Weights of a small CTC image transcriber.
Model: 2.91M parameters, 32-pixel images, arch fnet, norm rmsnorm, activation gelu, moe soft, num experts 8, patch size [4, 4], layers 6, width 192.
Training: 12800 steps, batches of 512.
Data: trained on numbers of one to four digits printed on busy colour backdrops, 22.2 epochs.
Rows from expert 7 of block 3, named by matrix and row number. Rows with one number belong to one neuron. Each number is 128 + 24 x the weight over its row's rms, rounded and kept within 0 to 255. All counts start at 0. Numbers have three digits each. After the name is the row's rms in percent of the matrix's.
# up: expert up (model.blocks.3.mlp.up, 8x192x192), inputs 128-191
# down: expert down (model.blocks.3.mlp.down, 8x192x192, transposed), outputs 128-191
up.2 105:113149113142115117126167130114136134090126128143147163122132183128143093118100136111112120174107125104077088102113191092144125074142128159131131167101098114089096125113118127138167114134173100
down.2 098:130146154138107102159158091110149129138099144157130111142175121122108142107145136185102129150170124117115188173088089159127126193124128129082140101123117103128114146122084138118120144162131141
up.3 105:092121107161132160103088129122146111110162111121176135137099131118116119075179164128106145100128118139146089111090107068097112147148099105095124110129111097140149120132105141146137129169108147
down.3 105:137149136140128079161139088099128164148149158167153158162111141120161108088163107110115126155117130131139146105133143154166166114119158143133140147157118119122115147106190123106088121096140104
up.4 089:107156138152118114153095135146111133108156133127126122112131132090111107099119132084145086144106092158093118128143126112102146113168089166133142148122098099113075122139121145154137102115131154
down.4 096:169143095071095111129103151142148157166135110140126134153107157161159165120122151135135193117148149102165142133116145132149144142133129126116116091104128103126098140108108098073157125089146129
up.5 118:130150115124103119076144128098136118132092139144102153115126159135106133114146118153125122111154134147155091120142140110084114108108133145132167155092138117109109148146122084117129150102176139
down.5 123:131133147149135133157159136132141118089112065155121133121140175127123106145133123149124152089123091143115088119121120140103142136125125116128149131156144131149114111114126157136146124148128139
up.6 111:162083147177111114163111130138177131152111125084131118138135117120124120116097099172123139125144138145104128176140111123141097156147119094099092152104145095156126154103154143163098162131112135
down.6 109:101082118136113132104091140097106162114163152166099162117118164106075134125139132115153097134157153103137130100125118133104119127136107160098143118153122114096137117130096096109109128133109093
up.7 127:103104105096110118120137134102147119178126133160114137145138116108129165138132092100096115132160126120117160125115111117116094124088136119149168122096130117135141146139173132089103130099133125
down.7 109:120102120106140116132118146148143113101103092146148126093131119073091130143122131115139162107175124109108139130111152176107127160104099121113081126088126126116143163152113137108123137111141194
up.8 078:119138118108160088082156170152147138111124160116147078122140158115111149138111157141093143171177126104144150143147148148121169146088151126096108146118163120161105094118117113097154090134148123
down.8 089:126092109121143161145146113132128137126113119140125107135119093135063097108101103166102092123070154125125157107136124095120118121142154128117132155137083169128171120116163157105132095148062131
up.9 088:160192132123147190117107162130079113171118128107146144131125134166161087113152136109107135094117132095146140162139110158117134129182124143149141147121156128117137109149106135149088103132111092
down.9 094:184126079152156088128082112086175142122097100112119137156111143098097160130088127132128133122110150109149093135128133093116135136140104130145125142135137136154119101107155088105129145122116140
up.10 118:152118126171139150106059146119087131125131117125162137155119175160143147128112114132100108145132181158125111148107123125145102148101116130158147094160164162101144125105160125133167086158128132
down.10 103:132106152140146080177154079148126148125128151141113102137123090096121128097099132154149180152149109117148162152158126118129155127123147155163128124090149129128151136126106144128128137143111146
up.11 086:097106113132134098139099132120156161137141180147172142121098138115126108087123149124131080155174174140118143119133164118105158165158137126114157155109094114130059082136154102172143080153116117
down.11 099:120129162115127125150137129138145131150136121124145136125129186121124122138141112148121179127116141112186121143101123152163111141131122147103111128123121145124102178137125132170130137114150118
up.12 099:146112165127145130127066152144161112197126145141155107164164161175105130137146104133164134134104150097102131116122078163130177166137107122129114119132157148096163111160147090143142119125139090
down.12 105:167135136142124096109153117124080105106136110117111110107121117138120133114128136089143110113157169089143106087120159102113089099122104153189121107162140130178126122132139167141120162134138144
up.13 089:107161137113155117145163149130113128138136166111099120128109148147147159113125109117129109125115143150070166099093139165127144100173090104109121167103136117156164097108107134095148148132160124
down.13 102:151138092131122141048162128109154117095108094144135131140150123084098082156151167145162161146162088129169148157147140093098157156180164181172131092124128111120100135143136149134114110136104123
up.14 097:158158128165100115129116122120148104173151116123084126118097108153106131140124137160154139089127116167178083111135106146121141149163139123151086132105166172099141178121087133157147151089142106
down.14 097:078095065169110124118144115172129148105152149128108106108139129127150125137147172132178129147146172132141107154106124145111118102153144162140132122121145108122144102112138150114120099176172111
up.15 088:122141129086142116126110145105144171110132170139139109128160085135161115134128136123135121129125115139135153171123071152136109137178143123053143101133119178097177111142095156157149151073120116
down.15 097:128135166132079122105106087165104108176120136104124174118120137088098140106110136133139150122149124100122128113129143060153159144101166141171141156142133084109123162111125108126077116141152137
up.16 083:128156168120100117120134133146130109141157115116171155116114157140145109134131099092139118148122111097165121107148104144140157108172143151119111104140108092175088111102087110170141127086137122
down.16 087:108137123119111102144143134096164153108100152124090132137138128153136155138127111153139079104123113138172113154115128075088110138119129109112142170104156112125160121149179137081123120126131116
up.17 088:180118137114124154141137116127117157122089143111105159138141135162129144120141113143152115127113170098183084119106109125132109100152139142152102080128118156179136129104100136141118088111132097
down.17 093:134133133130133107154131122151147128145165185135138128135123109058124139075097127163124124135134097138129140124137152077111165169114100124093212173167163117132130156105149134100111127131098149
up.18 114:134097110135132110135158094169148151113100186141145160095116142114137126150113157084145181130133132101156121139153094102105102137099127133141068112135112152148140138151152115142120129088149123
down.18 097:150140150128114134148119132148076126131112142092116124119144097144116106118130063145129123122117117081086155164092134111120149112135160089096135166128148152160129122127149096126048150139106145
up.19 059:118097143152160151120143116132100135190153132116120149167118128187108119119155135151155119112152108093128156111116125097124108122149124155110112097138129131147118138156090158142128105122091094
down.19 067:160132093121111091127119167115194086116133122126119154100099154093173166104106133138112124130164173146077118134131110133147120134126109115134130143142144108132139100149133092124127164118121111
up.20 099:104107128138137161146119149129102116102102116157146114104135140131153151153136130090129085139136095097137110095143103096123169140132101134122113096123146131143133127147104093153145139145166117
down.20 101:118116067168131139171133131146153137143155127158121156120136107141117121106122111143156138130169171101132160171149150143178137144132142111151113117142135143146118161106166114074174117124113129
up.21 076:150162113130171117149147137185138169151131106136174123123082158101151133145125182164117114186138133133112097113143125118123142119139139111101163099137083103113133124161098106131170085113143156
down.21 081:119100173095112084133112156137097127166145107077138141148144098152068100090131090136128130089162128111144126162128124087146115137098119178125117120151160132166131118147165104120102143165148144
up.22 121:123145163118152175170094126089093154092102107151151083125166111132129126170127164111105093148128122109156132110112138120161111167152154121112139112121101163127140152104091131153096143151114108
down.22 108:115072088134116086127129123127127122138169108118161146153086131173144134134131158122156138124168136124127125097140156103124144169106101132119151123117153101152135129181156100103181122109151147
up.23 078:136133143158097154142137140131121153124091139097100120151096120134199152103083139119075156100135111115125141134113131103143118139124083101138117127134155125116109066089119128132152105161133086
down.23 082:139129117109172093126149118112072172154169140144158124093122163090118162180150122109146129169099120154152130106121128094130165131108160152133181130090102124135129136155124126169098140105099153
up.24 180:132110110148193136152151107128143145127163132147128103159135087089139131126089144133098123120132068148099185137120172129133133152122180124113143101154106140132136128111092149123202108154142108
down.24 164:093140145154135153142143111165120099199122136138156157169115125124144143080156123098130149161144075139115146132148134148143116158117116103128150134137135163165145140121113165125123146123146113
up.25 120:125102124116134138142117113091116172149152138133143161095105157141091140141127099118122072109091139114123132127079154149132152123106161129111187140144108140128090126131150088119115135186137062
down.25 128:126126078137116157094128148146147094094099083100137141135098128151148088162135166143140138128101186146132102154069102123157156116128115111098142123164138125137126150155116103156135141094136130
up.26 076:134117117177126133109147128097158148113118150154127103055128121150126087159131135148137101092125103108105157114163160169159098164136123108116104119127109130107125116118130113130135079129164122
down.26 079:154106119106137127135118120148166073155153110129152152150114158190109123143107101128148156132129161152163103097108152082121110130141131155136080126117191114102144094120094148156128156122122167
up.27 089:118141113100144101118144111133161144130117152108118157115129115127136131140101115106091156157155133124117133157132117084169103126075108149126132127158124199104161119134119155105161146100130121
down.27 097:144171183109116127107129114151071088114123119162132103141084147151107133165135132162138099102122127103160083149109137129101149126167172117080108142121178054137130151108136121116132122103087128
up.28 099:110172145142171170115137126142077141143084106166137071114101152138163137123135149137121148148156119121155127091121070129110162132140140159110116106126113171139141110151126136163112089142081147
down.28 095:152081122108087094098138158134153122165146144096105138091141107119146118106150121119126121090125151161093103099113169096172117118107143117119112150113129129157133136136170105120155154123135108
up.29 104:170103135145120112166136142158121152152153119137117122123114114144111136151134109135092133128092146101143117171131117148133133098099104139113093138083151082125168109130135155153122149142126098
down.29 107:125141126125125149139169126124123147144161146129140097109136109152131105120141107132151105119130158098125125131122128090139109147127122177151119117124131117123123193100117120157162093121072122
up.30 094:140120143098137134139115108149136139096147146085107160139158163121109091135095155107154116181149090153107134147138137126129152106125111132145110197122156130131091148143130106159115152090097122
down.30 097:090128091077117091125114153113114120104154147128143113151131105133145125134101145154114125088146127124218159124087160117152115104119147117100103119148148127132125095125147130083148083124138103
up.31 119:100123123128111130086148097108105114147087125165107123115178126079149121154108124179129176138152123099154163201121145158133166107121091131144117088124109144114151090143113148132094112137095115
down.31 114:144079132139163149153168130137136088111129132134100129115117119144122154105132154114110121129094185115084168107129117122100111153126135099125109171149143134143144197096127142149193136154133154
up.32 091:143135145097074097133127158106121108153143130118127140126128155147081115152139092152148138118093143079143082156149117111094119059119098129144125137089151112133105132106147090164088128094125124
down.32 096:127178112137119140133177158121160119124125130142157111123131118133179115104108178104132092123140120121126165151161141134092130154136135118112147113149139158150156091144115134104153139125132128
up.33 081:068143123141170125155153122139116144117128134117142195116123113145118083137117123116137159121125113129077111079131142151140103153128146122125124156105130160108144130116084151096103119084124103
down.33 086:204137123116099127086139114134152095126137132150116135081144118120106177110157127113161117170160132087154140137122130111121151097173083135133155086120106101176130174129131126130106131124170150
up.34 133:111134131155085144087113112142147141149108135168128134133132168119143124129148132125104126155096124132137099126162160095155104083148127139155109098101169145123130148144154127103114093125136156
down.34 135:104129148122107131123174124149088147092106130102114069088157096151169134134095123108129166103112126133131156115111124136115108168093141132125120166158095115083118121144145136134102131143133155
up.35 126:132119146161113128136157126158156092144126139104150132137095128122176116141148125111105125164102100094185144145116145106117146117136101106150141143161159118130159119146145106157142052090133153
down.35 113:188159136132135126139077153089110141098143134129130129128130081172136106086071132151071107073130133113138148135175131077137145105138133136113077069101120135127123140110092127137156118145108102
up.36 103:134155138038138159122162123109139121123128112150132084121138143120139098123157122150143073116130093150145125067091081169108127109176104122119118094108176140088106124122137118119096131106132123
down.36 106:155115087132119161137086130116101142090160160091092164107121145124100118108108133112127154137102148125111164149151204120148130147120119118130148155143077130157104103168145116156170074108098104
up.37 078:132110141106198128161121115100154131166122119118126125159146141174164115073167135164152142104117130103144120147126124098104116136175103138072122083105144147146126137134114177164113152139128121
down.37 079:131160127153112165081134099107094119140125163144132140145118123111147130167118164134133101126114134126122139112087165166150155130070156140156144179155099066099127148141135072124126140091109117
up.38 083:173144091148176131105109128087113122171111160123127148133139094146138142162115119126125148160119113085120158145145100098131120106111160113125179186128147105060099144099116144122160101139143120
down.38 083:119140138130099129119111115159093125119130108150110127074125178158117098102115119117157106121165152164129110159130126150135136137158116100104098101151096148145127114076136140134120145105139105
up.39 143:138125133133110139122094114114116092120113132148162102123095141177131124128101119136093145123115131118111104141138119171104155143100159097092114141155128142180137117146186112123106161151087117
down.39 117:121132125137150102118114180112128126151130086134126129149162076135134168122104135188112135120141144152131202107116147103120140128106148140128133130101104157154094159128110164090098142127102163
up.40 133:131112096112127132123107082125166073148116128137176103167110125097129133102094148112133152156098124116117132111146152131133089131123125134142113111120087129143127123134094148109094123117137140
down.40 119:144108098090145088126153129126124124141147138167153124140150112118188165089089137146129159128140119098119130105127096124105141150127148139101130132142171113111137132163109128126118111118152140
up.41 119:149119142103155091152155155154144094135132104123089147141108123132107162190136135122114132099106074124120153073134088134093105130152128153096123122132125100146113145100112109105139143106120153
down.41 103:111124128143134121136141130127140108091156150159153124099162142094137110118140123126180108117128122146132116148079140140144131102128146113086119137168125145133116139126105112133137150090144126
up.42 112:117123103153136110126107127108113172135113069119112132109116141105118127165129116124128098126140130121135132143149126112115086178142145119116119139108141110160118114098113127107151118168156149
down.42 122:133134167108121111141149089147133109142139186140132170153134126142123121070110109116140138141153129102130119129135111106120149146117104127144114103121184112137122091161169163149116123142137097
up.43 092:169100097124121156112113127111151094099127111134190173098152100141135198106103110137166143135119153137119093087138147118116132159088125123176140123144112113115126116162150159137145152119140151
down.43 099:107107140094162147148157102116102135128169083115093130147127136086101056112097129148115156096160139090133116112156085179088143135128074105122152141126157135130146135118085117123143093144127144
up.44 103:137119139147112109115135142103127109117105167155174126084128146146130138121174154175129098127095094135081081078128137140098135175172129146169135130113136118143104120140133102122110139153120068
down.44 118:098134140172156124140137116105147113098118124139115127127162155162142086154179096144125155128095119107144114150133118123099138099105149129147136109136098098145150155141120100125077087070124093
up.45 085:142115100125127119121155091083079101106139165086126126107144109131138137153112182179107088134084152108096168095120141100090092155132121102124143109156102118152142149132127133146130177147140147
down.45 091:110135159139137138094126145165153113114124100108151129112140108111116121173141092157124179114171107119151069150121107130148182110164143151108098122087141122155111151140125141129135134128069128
up.46 093:125147162126126132115123141114169098131120121142112137122109093170099126093145102127082104172132167135154113156119113108134150117142052099122084110126150126133110120103168127090118112098152156
down.46 089:119133092125160158103124124091085127081141140177127123139106115078114130173150128124157139145108102137090124095130151161119116144132126120132152130117091118148096072124092134140139138139125070
up.47 084:069145131111111147145139152091141136113148124120154095110144121062178124132124180143108128136134165133146114128154112131164119097113151114153127112120114142097145086123141126097097120104146140
down.47 086:175136109153138129118101104131134094134164121092121104159160130159108128140128111172116125114130120134125143128113151118097145194147140156087155144091158113111142178121117140109130105134094144
up.48 085:124192129123144161091184150107125136068163114130106136091090069156123121145122117135174108143133157129135138143120102145118141166134113153158116144121133105134160135098137154104128134111142156
down.48 093:132141117090145129103072053146114104149128113140129158092127115126127135133147144142149098107138126149121088094134149113146147152141136080124122138100108154103100122148181124157153149123118122
up.49 095:142192112120157130158139077149156171158149112148115130143116088134137160144120142102158133082079139098139159148127143137095169136163149161153095126120128116124155098152138176165128163109112110
down.49 100:092132158145112131115143094156081112078153118139117130121150137122143133083143166153140162132131084129121152150092108123149121136116147132110165131145139153126136136115121077160141146087134111
up.50 108:127149132129114138124130124123159127120079155139129120152132089108156137092151099096161117112117157127152115145128097128115147119177131147170132104118160105098135101086115090148196148160127127
down.50 107:120104113121125086080153149128134143132131138118115140129141133133163144106150128146109146110159116122132139173137092113154074146124160097088084136125155141112115100143141142109087069130138114
up.51 089:169110108157128117093146094119107155119129129087151184125100177122089124133140111165144091087132112126117133131131123127132130159162100118101130124128093101103120146112062139143122175126107121
down.51 098:137156140125099131163094127131132142090122159117144126090121164107157133141152085096177170157121127101102105131092102140147127082119148140138170159101192136126074083141124122122082102133171115
up.52 094:084137159111113134120132111126111142099074111115080104122125171141120149151104129111165095200101133154158102142108144131120163105139149108151150115138176146124086141114126091159139121136112121
down.52 092:124124106111082124152112121104088121122138097169122125176186103136141106161106088105115133115155159180133114106135157093149153153105126125090085146085146106133130094140096121113178072115117142
up.53 093:152122142125115118133150134144097162168138115123142160196104084172104135145129121092147113165099139136146119164104145101122098127144119129070169086138147137103130133121115133127139112145126126
down.53 091:140095102109162130126105095136103087127185121115119082094112120081134143135145130165103098105082145150130114125139111161092158126161098142151122153147103101181072119136130135151098109069109121
up.54 088:130149096123156112129117157136072136143140169105137109117132138103093127109138144133122091141125135087113133134071141126090151124098135136167176147158161133120140117085139155159167089123153102
down.54 109:082116134119148125106123122138125147132112116146107103146117127110117103113106057084137117063134101138154144152152122138145136099154134180113148088142117115112131108146139088137086090107145124
up.55 099:143165190143171151145136103162140120174143136096149130108130169184097100154149137140143099115118109117141142135097119121140099151180092119112159094109110130118091126164098120167110097123124100
down.55 099:093089095125114069103100164127150087090119119138097139127111129117167121133151151142132128085172166113150107157150159100108140090077165133118097157146159139118166136120178107133087137077141156
up.56 148:136139114113125138120084158141117118136129154118140144155114130134089126128117163141122136154141112117105116125170116165159157178121133111106123098146124132125135105115082106149099157200133128
down.56 131:154108106168100118102105143123140145129126173114113128144112134100122128174171102156114147130121133116141120140121115135109089123137136138136115153129090098128157147177092157132144173178125134
up.57 144:126074151148141119143133152133084081116136137119144116136153150134144134161117150177155132105106116122106166101151145139139127130125154127137142180166112149055111131137143098078100190107094096
down.57 114:132139116159111128149142133133118136090132102083136149161170113135133109071120113136148161108127134096133155133143130147119171157142155120174120119121141088180138154100165159090106120138137110
up.58 088:127141125119090150129159135153092145104180121129137126148128129193091092162114153130126091110112133130118131080102134165110068125107162103100135118145104132180112089171145076172111107110196127
down.58 090:136095117101142121147086095121168103112124109125088134082152111104142133107170083098122165135123141131110120158134115092109170150157069110129073139125115177126139098122126163093131155108106166
up.59 065:135111138113187141118117148140123131133116102133143154091128172165184154143173086123120084110148126119127161144142145122119155145139177129084152106089146127158088112099160102160162167100135095
down.59 073:086157103111103154170158120106136116112152159134130067092134141118130119162120148154135133125127147092154133165120156103119149102125105111140094151148160114105142129119084116104058081087124158
up.60 090:152170107129113103116152187135154108161157137145110170103096078104102132155103147136105154102132120105126148154162150082097169120145114122106143130145122130091148121121122138125162153158143124
down.60 098:180143152122103154161130081158092137100101147151119119127139176150104071110093178124143104140150135082145093159118112152101093122146139135105097117115126101134113126096138120119155107162144114
up.61 073:118106157146112129142159118145128122147151152143145113140140131156140104164102139124142162129125130131166162113127136153161102144116140104159148115132148128097167176064118150070111104117154138
down.61 079:159164119148128160166109146161133132162128094107089124100123141104079154122126123114126111125118155127087080103136122108106095090136122119097133148105148145128156116144137104178130140116148117
up.62 104:134107147153109141125155118139155147085116143133137134131114150138139135134106144149118166162116128130081135159128114115096104148121129107109137125130135144167116119098106144118100140103100102
down.62 100:168121126104110112141123105140089118083127116115130133132129133118114145180129092104129161130140149115113161140166103133122141112140131109144114150122122103103125129132134118219119115136126161
up.63 078:153127110113129170121090094153137151107162157145147169125131100127117098138143122162129110146137145113140123091162134135085157135178149169145092100146164133169078172165124121135144134127158126
down.63 081:113159116131118140138136150113123129110132122119169093164120114151154143121129118172143132144102106100108134096101133140128115097078117126098147165136105130137123079143115106140152132116106136
up.64 107:104127102108187121170097150114118105112126148095111126096115119133104144130104182099149151155146110169101084139141121100158171128093107124105079117152171129113140128144162151162170088125147113
down.64 098:107117067113168172135171127165120145127163126147141154142125133115143086125135130158149101084101135122123155143149159123106180172141161078134161109122138105160173167157108097129095127156137106
up.65 073:098134128091133113147131137107164142163127153077137112170102096148113140092114138115118109177122147122122107139108099085108167099089140134121181144091117144146118144094128160106091108106142159
down.65 076:115149103151123106105139114140120154159129117132118061158112127083125117126109127134119175085124133118113126120104123111129156149149133113120123097188111143119141130196151134103091125108071113
up.66 098:095159111094126151112133164123128135173083135130099125113111163139095138120087118122106173160176105149107118122097130108138140114105131135099123161123110133076117166157130127108122144104158100
down.66 107:120149145131123123163154087133137105113122105160139081152138117120128129116120133109116065110104138094110154152135154152108142152135101133099143116170145150117131117153105121109144093111115112
up.67 137:119128125136149140141114102168092084125138108120143132128127094132107140187140138157139125161174094121141112157103106122111133150111126122145121122164145146122143113122144138099092141151106088
down.67 112:139116105114118143138130132090157137112112112128130123098111101162163123086150123125103155090083161101109148132132144198121116084099121079118109116094153110143196151119106137098138150163101094
up.68 090:140115100168141139116121097090145157143176147135120141124103118136146121119107150136108146109104121124122128141157154109185096111116132132161126090117117106104115096144083114091137052171152133
down.68 100:118096107100100098143102140175163132161123097116156122161108111138113143144143141108160133157150147187094120102114141116119140148149151128124119140101079170154153166131136172124128127128134135
up.69 126:072125081116125148111118128168166093147086102113122139117098114140144128124181114152119094139113134103112124111129122092153103171126181171125139149088105152131146156122117091167115055120101114
down.69 108:140059119132142088149141105109104133127147126144131143163137138104145116124086143133123185157137160133140138144158139101133128133137095108117109124176094136110148150147102163106126151181153091
up.70 104:172137155125118109111111142158081154087110063107118133122095122136118121114100151098133104137139115124149139145156133137129081123072130097134130115108141137125108158174109126134108091129080125
down.70 100:146091111116158130137085148123114158109121169120217124141125145130114119139128120126150136122103147145132117100083139072084173122167114136091153112151127127095146076102116143121132157121131142
up.71 121:178103101158172133154133145117127131120157127133147127184111098094140171152182127113109132135115118100134094141079125162134130127102173140118135176113096162113137134128106128110168123151140120
down.71 113:099158176133122151140123106103131180136119136103086125129125122090091139134098120130137128158147136167108141113130126122136132145147134121153114158117146139130096166115138127112123155168130189
up.72 076:137075153155158134167120121134178129122152130177113150095156144144173123105111080110148109165122166168110126140169141172125141168138166118108130165149099115113148113106177133145133140090118087
down.72 089:084177143090137141108131079117113120101089124126133120135141126154114101146118153153143155104141112102161144146164147091127120096084118134189151124152133130140123178111056115150100101130122122
up.73 097:159116156103113096111106135158132124103151134114133151158147085123113073112123158085133169139150127115127123161114100110153098132137114108117098140114143108126146139169117150150119092130134133
down.73 097:107141082134197159085096099099111100125116141157121157112116153123128157147181121140134069075091131095135116132118116108136157094126150068110117094151109124152129162158155078144187167129133123
up.74 085:148110129121126104128122133144103130092127110154112163088130141161096116161115173152123126121108128088121145143136118119110140137108130134114112109107131118123145134099152127153101111144084162
down.74 087:150113155117138140109117142162110128134162123087148121149145141133132132137159094105150125085146150162113119102125121145104105111157106116089130148112108121149101137108109142121162132137137132
up.75 101:129114121174153133118172121137132161115125123156142093099117108124125122143093095128144150111151089124163055123075123141162146104140153114153135128141112135123097122137083124141129091140147138
down.75 094:124161125084109144178117122137128119131131141109125132113131108119147134113176151083159104125127160131099107112152120070114097173106130148086174134102120139132149148116164085145159139137142090
up.76 128:137068103152177100112107128092164132131109104125176094158105143142132148128106151131094142139127143135123079127101139150082161160149137160125145138159115146127102129133121117133127131120149131
down.76 109:149194133114141131117100129112129138112151146161109093144172107132113108060106163157137116163148086141133139125191152115139128157123093075103119102174116150144149112120136124139194148152132139
up.77 082:102114114141139143113136074150147117117111158129137076149101165149077139121130137121115106133122121115164126149119143113090153138109096105106127088121102127097111124109116100099123161113123140
down.77 086:103172139128154118148140139139129113139145077144164170150145077094132116131136144151120123159090119143117125118135141187123070133136173134102113149165118137162172143186125159119133144158127140
up.78 083:090149104121148106122171130122134129111133097119142083090127109106117106054135092162108124155132102138115150119079143150115195137069114093139122122181133119164085170121142156134123119116131151
down.78 090:124104117113169121108145111150120120131161142141146164138120117153132104154102141105130119135121139123100084099135142122128109118126075117125090085082083114137141115157178123112141115120119115
up.79 074:124132111123070128124121150112100126073152151145148155123158097066129110119145148131149155146122135149141156100139123120111149159113117165144111129158119114131151115110143144168162147119097126
down.79 077:142093132091142165111102121166187148161114109095130152119111151162142119121154085115081096108140119137095131134157104144161124121151122085121133117118130097145112141136122126113142106160145132
up.80 101:130140151143163160186127131145143112107157094128132111127141128064158118110142101171099163133138147168127175111136132083154137091146103109163136102092160121103130108146119161142096152147146113
down.80 094:124096098120117096087131095109114144117134149134134159120138088156164167154163131104153119137116116125127155142131097183115087161128139155079103138131127117154115154122138096115129104061105156
up.81 089:148145121119156138123087107139142088131127156101156131103116140140131160114167124155146170102172135088130134137123111124144065091107078108129138099100117174105152120159121097111093135160077089
down.81 091:149102142142119138091171124093125144119100153155121095136143113141143104139156150124103140118111143149087130091123146131150174144132101132134122164070146107139134132102140172082122114135134168
up.82 094:119149097130152116102132132117163197172150166154092168151159118139156126093122108107098147115150121140125150118104140156149119110101138093123154090137147155125138084124102125137115084147127101
down.82 097:141118119132120152146175158111151118142115115135140165121098122091153111122106142100144127166129123093125140132118136121095123151125129163147119131137110141143171182123162137090114120107094099
up.83 089:104149133107127103112132131108115126146106155146132133071147153103147121101129126137184078151135090079128116105140144141109105089169135137145142128122160168068153092149104104147113145113129141
down.83 091:129110132141094127102143095155111110135116128101119115167111140164125144113150135121111157107115150155149132175119120114123140161107122128111181140126087103118117132081167121133113086134126075
up.84 082:100119152108150125134101102140132131148153144139169079120130140105115127085149150111121117157164098118132139093101092124137168114150125129098118109167125117142117103084060158145152125093167153
down.84 097:151146108146070136121123174114145116138136092120124146158119136146131060135112131158147124131099146156102099168153170072106128111148145161146155158102115141104143136198164114109125096120128109
up.85 123:174073094122114115164132139132086143140100146106098147128119111140084187151133150151113172132136104149104142146138172094135148118139103122126156144154109093141096135155133133092081134125124144
down.85 121:127121135135150101110143136126141092116139107130174108133134115119159150107092145105182090108154107141142145153151105146142152122129171118125123165128125124130189154105089139100134178135210123
up.86 106:095146116098102162108129121143123102136109145132129084112171123122138114126128124112123161146145121087146119109116107121117141125146105148100103093135155148157118096173129137152113176146154143
down.86 121:121150145123131164125096087133138160155140108135160110153115134155142127095108123192133103120120133127144136129144139141178109141153177092129146116127110175108078104120166101128095138117089122
up.87 094:128115119121154127149121117107133116113153131135103128108141133130115090105101156098136135133148138094132063136105149119077163165127175116128110155151119104137131098118083129106129060123135153
down.87 098:122158136121083130145170124158149158149101167135161072152171150125160111129149119123110114119101146102152113143168165118144096092122102128174143110108172125137114118131164126123152131139102115
up.88 112:203115129134118160138133106174101113140168130140101096145121072133129147133139097154119129146106133130140096118102076123135115132102165112112126191122139161152157123148092138164127148149114148
down.88 117:120155134129129160127138183121176090105161123101090137148166138098105130124124134117084135116118128147109119116138148137156120122145122108118143059129117128105078136139160154112138178087083147
up.89 110:137115152139124077118177113120137111102080125141179131095154119084153119091132102109125141141110108135129107095147135115140145171135143152171127140141113158140151119125122109116138117127125071
down.89 112:139162126141132134134136100143122147128148170114126116088082142170106091117185093132097127137106134121141139159132122113126082112145142121137124102103172071157120155136125134156074159076133122
up.90 105:163115128122151103128127117131127094179119144102091129138094143104113121135089116114140143104115138138142154134169124111143107155139169110113126154139150163113125120187102134110150111124139158
down.90 096:132112131098160153137144122172095115130131126126124170116113120115157112082138116139120120156103155095163124092070124146122111093131109138125135136128086122159173163083143159142147154142189114
up.91 093:162126110162118138102109154104143093135150096119135158107112150143109148085144101169158130113133161147105134109090149140180152136159124111117121147164143142129149126134145119111084133148081084
down.91 094:113141133132154119131090103121122152137121174123102131101123138126152120156131141087112110137112155091146116100142104119127130125098075116152185138139149086172141130127137142111103068165159130
up.92 091:106140149111124163116142127143161139165154148110168131125140145136150130117084113109151152130137147120153152138122132143129134117147143106155131126187096139141101135195131150119137107126135121
down.92 094:101149100139148106133121154108129150101147106106134134094160151160132103097095159153116094102122128102170146140091132128071135132109073132112154154107143136136184137125111136120104153102102112
up.93 094:145129151130110125119146126108094177138113095150113121115145114085107095110157093126115108135098125139130093152153134121097141156164179119133147153101156122124107112138102110147089099138070148
down.93 089:151097120134123117167144118109130138140102130147116087124148128119157126133085181126098122117162140095162129129126105089138110117082082131143164154154136149150157104100140142165152125118153093
up.94 101:117126112125124112154149127130102116141148113190141106118112084123151131166108155123105124125104149165158159142115126140163123112119084142111111117175129126134118092182106119164113129119107105
down.94 095:103130136107136142079098161107143132125113150102129125112127144128108132083160123145124119124151108099123101119116097125110168159125171107129198117116156123137133144120127125140178129137139110
up.95 105:151081097107187079116119140163072156100119113147150112108148123148103127182067140115135110151164117144146112132173140108156109175097160153090116131109121122111099147127119149156166136168127119
down.95 098:084109123108117155145122089148084100146141154122104094111069114119133128078178120151147116118096129076124121138118133168124120113117156120153143121155146125129159122097127090153182108147094118
up.96 083:124113121142117096109138117126149142111129104090110120125129063146133101150146138120145186133111112127136163138147138107112125131132140099145130113124158101138101133114110117107173144137098140
down.96 085:149120137193104132149077153109092128129198144142146168136151190146170100100172093173089130125147133162140160155101118134108135096124132125141131160045125130091131076094136106133105091149156129
up.97 099:112149094143179111131121145077132131157139138079146083105068118130121122143141143134134113136161121122148148119119094148089144113179127140129148148115131146131117127146164117145128096133157147
down.97 109:124113131130090157100112110126146123075163123133079121132116101155173089138108101124090115102097161157136124135123161126124112176109105147120097098138131136120177070089132100168132152160096124
up.98 078:155169163146092137174092071160123152150129125139127121122095131106139151126098111124102128133144161119083139095113094138148112103151114113146146156174105070174157194101124093094133156174106135
down.98 093:120107137133111105123118172120103120119131105094118143144155121106128139122188123104147118142108098146178119110152146122117106103133150178114119114147166143096126089157119169154092118132168127